config = dict(
    encoder_arch='efficientnet_v2',
    model="model that answers yes/no questions on an image's attributes",
    dataset='patchworks of several textures',
    encoder_kernel_size=3,
    encoder_expansion=3,
    fusion='prefix',
    fusion_encoder_width=384,
    fusion_encoder_layers=8,
    fusion_encoder_head_dim=48,
    fusion_encoder_drop_path=0.05,
    init='trunc_normal_002',
    optimizer='muon',
    momentum=0.95,
    final_lr_fraction=0.1,
    adamw_weight_decay_other_params=0.05,
)
Rows from block 5 of the image encoder, named by matrix and row number. Rows with one number belong to one channel. Each number is 128 + 24 x the weight over its row's rms, rounded and kept within 0 to 255. All counts start at 0. Numbers have three digits each. After the name is the row's rms in percent of the matrix's.
# convs0: expand 3x3 conv (encoder.blocks.5.convs.0.weight, 144x48x3x3), inputs 0-11, a 3x3 kernel for each
# convs1: project pointwise conv (encoder.blocks.5.convs.1.weight, 48x144x1x1, transposed), outputs 0-47
convs0.43 100:161142187140082124154123152136157125149179147109174119134132123147127121155152140105109132106110127118101109082132120115180109070133093167140138152122153130156142123086124140127139139134110155122158148088121149132161188139145149113146191136170125162143149177159143176124132148145158143154125174140158176166163162169167164134
convs1.43 151:109152139172153100099124101162122105128094096132127157096143153140097131159084133119119160101132131137153142143143161146112095140113108190109122
convs0.44 117:153144157159133169154148167106111108114130113118122116126133114136149113114126100128148111160182143120136105092082110105096102121094099104136093117166159100149128110111111121107111114107106146102126140054122121105111151138122163152153144141151142119118143082135158122130161146169154086134165139144124148140146168152137159144
convs1.44 120:149146144147142183131089141100112144143105120133163145132129102129098131099102125124080149098117140109116151181147164133145110159153090122110097
convs0.45 104:127090110128125134104142124080088109127120113130122104075164111124161130112158104120134102108127109119133136123099116101087149134149156144118163132120134137134136111120118125150135089107088155164155132182138098158122109131098144145096141139112091108090106126150158141180149125125084098094123113089156122137166188177134124128
convs1.45 083:126129136131153098159132146181129074105168140096104114094162165106139105107159136149138121097135143152083146117130152152151145155110145129114143
convs0.46 098:100105084128133117113113129123120106114105115120121121141121142147112143114130142146164125164196142183170154102128132069102125122116113138180133132168104120153109162187189160170184179172156151154148144130123119132148102093123125080101096114132137152136122137103116137117135140136132170118129165135115096122090051129129066118
convs1.46 113:142152085085097113106120137129147125139142097125130159136104162128142109131096118120132106115089081161122115094126099109105091178105123083127109
convs0.47 122:086109130107138165127169186129110111129111135156150160133132104113154090142163110150158124141122125132118130129150142162100137120100127134118153108124133114120109142129108126173091110121097097123111140176124101128128138137143138193129141127094168170112195144086139088068134136096136184110101126121168165151174193117145108074
convs1.47 169:124106098084095122132138092099156118090145145092132074127114149088121128110164110153133078155126116106143139136120090160131153093116133124117131
convs0.48 086:131130131087105129125114143115138144150166167146112107167152174126150159132123136114131116155167163114119154146126166094075124144116110132148159125132090147126148106135071140158094110163106104159116112127139126144121112110108106108135099115138132144102127106095139134086129125119113099128131144133163164109129110124116135116
convs1.48 066:143125112095123130110129143144157112154153175122131118121110141194152109120165161153110162118180126159125113142129126175161168116130148111142123
convs0.49 077:143116148129120105137133127123084132140173156139114091136126135134123157153140124081093107090088111118099086118112076119146095084115102156118146147121156123112096149164170152113165168137187098110131113097114116118119106123109120104128129122113124114126115053125092088110120118062109134135094128104143119114140139128107153112
convs1.49 068:140121111172130150085124139162158126100139137131170118096121150153171112116118174129122145133184132137087122162112109159117154140110144118153099
convs0.50 103:167153141135137136147139151138130137106119108122142156145118107142133096117117097152138158108083082108108128139152152130137131103146135146103119155118149138109127110090092100136134118078105096102096135157133112100112093114147132154188144131159139159131136160150136168138122149103141177164139111120139162152172198178156125171
convs1.50 099:125107121127082123153079106137121110136165131145097130147110120130109075102124082093129107158116126121145190142115094118111161138143122131146094
convs0.51 102:113113107118143134125141162105128069116102089113159116114121149131105132118128150140177131139185155141183161114125082069123091112102090136154118171115172124108118174148133146141140120121129142121119093142127111110147141082114140116162117116137125114116129106110154110121150120119138106115120108131134146115142190151127149154
convs1.51 081:149151130084133124111144150088124102101135126178188123148113168123122120143176155151162165131133138132124114142126150129156098111111106100098146
convs0.52 124:161155131158126124102104099141139130106105155115105143087106113078132173124138148118128162116124139159154165127117132145108114139142170115146123121135132081117114127108111110136149160152085144138129139156125126125105149119103180169123158098078105094109152158118147135128124118135087151177110128148173128122173153125153117079
convs1.52 147:129076125112085108138117126090159144094134140126127080132107176101149130111122136164142097161137137095106098132132102131155151123106145096130168
convs0.53 081:149072175125088160110092159157131157169089136128139124125122170118134123121172154110123145159145146164147128113153099162139118100098077167127131124092165122142134134123113116148117130142171143125120117110095111141156150117113112144108077127155155113100119102091139145191087127136108159156115119113156117104139154139084145142
convs1.53 058:161117063079124145111122120136106133136175121127161172143121158139166106118135117159111127146155142141100097123116136135141158084097130095127131
convs0.54 105:131101142148120150153124138154147142157089156188169153120108137128134162167126142111099117131118105117151139162136163150099146137147151133158115111131124098136131136135106119192138113137114124110140090098115127110155137135128134213150147131156133095152090092102140128125134121120140183150116101143125120106109154116132155112
convs1.54 122:115146088116100126113168109142160120142139156077115125126127114122123110124111144162131130128131139166142069122083108142129169111145146090156082
convs0.55 094:108137107124152100164145120119166146077140133120148140122128140108125122117111121153176115145178159165175145117095080107084080128132122168149127150147125136097105110139098127153119114118098125097119125100102129094105130102139168125133128125152117137144108119155064119128133156149140163167141133120130109133146152185069127148
convs1.55 105:142143137121146111126154095118128098113127148103138135070149122125119133123126126113128118134133186143130115177082107151121165136113194111167099
convs0.56 106:130142139132121178120135154126091137096092117129118127079112084144165100122126096126127118162199122150159123117136106102091073130133126176178158136146139184159166120102122102114116103128139153133149123103120135151123156149136110153120127139130148141121124094135143115149143127129125095123132127135198170172143146159149144170
convs1.56 109:140141182104141087141164126126107083087168152133125116125140187129109155132154114095129129119139170117152127153149150138138129141091153106143120
convs0.57 126:139140144153132133137100128145129113145155146103133104129125123134146143113136121116121126156184144100142108113101124095103107123097103100153120146141151117147117149131149116072104165124168109118096158147144140117108132143155172087144158131161141122129117057098156112152146129165123104139163122144141127136134107121143122145
convs1.57 131:152141142156126161088155104105120088134180083145146113152146146158131090139132100152144126114150160143099148126146118146158092086146135125138111
convs0.58 109:089138136148199181120159150110106103098111111120100094136105134114107110145104104109124109120130123136152166102079106094090102113107129093114117108132145123119134144120117102042069135123134114150107138147148123142128118132108131134133124129129135150126133143124145164137153125139141103125149136150144154149158173156137149140
convs1.58 126:142145122129125110129130156090107117146122113085146156123090098096106163136101136149123168105130077150140101106139187118112147175140123110142142
convs0.59 104:135128129136088132127102130133153133151134130154128148115150145144101148135129142121112137102108099099096137129093106113180120091115080109108094097058110143135143111111147109121129133129134138125118146160122139133120179171171151149155176157172076106094087179113064109082160178156148147149160138155131140113111091138128118121
convs1.59 111:109118120125157101130127093179114131152107131119118173108140140159131158130079130153143153130129133162159121101130153105105100160121116184155166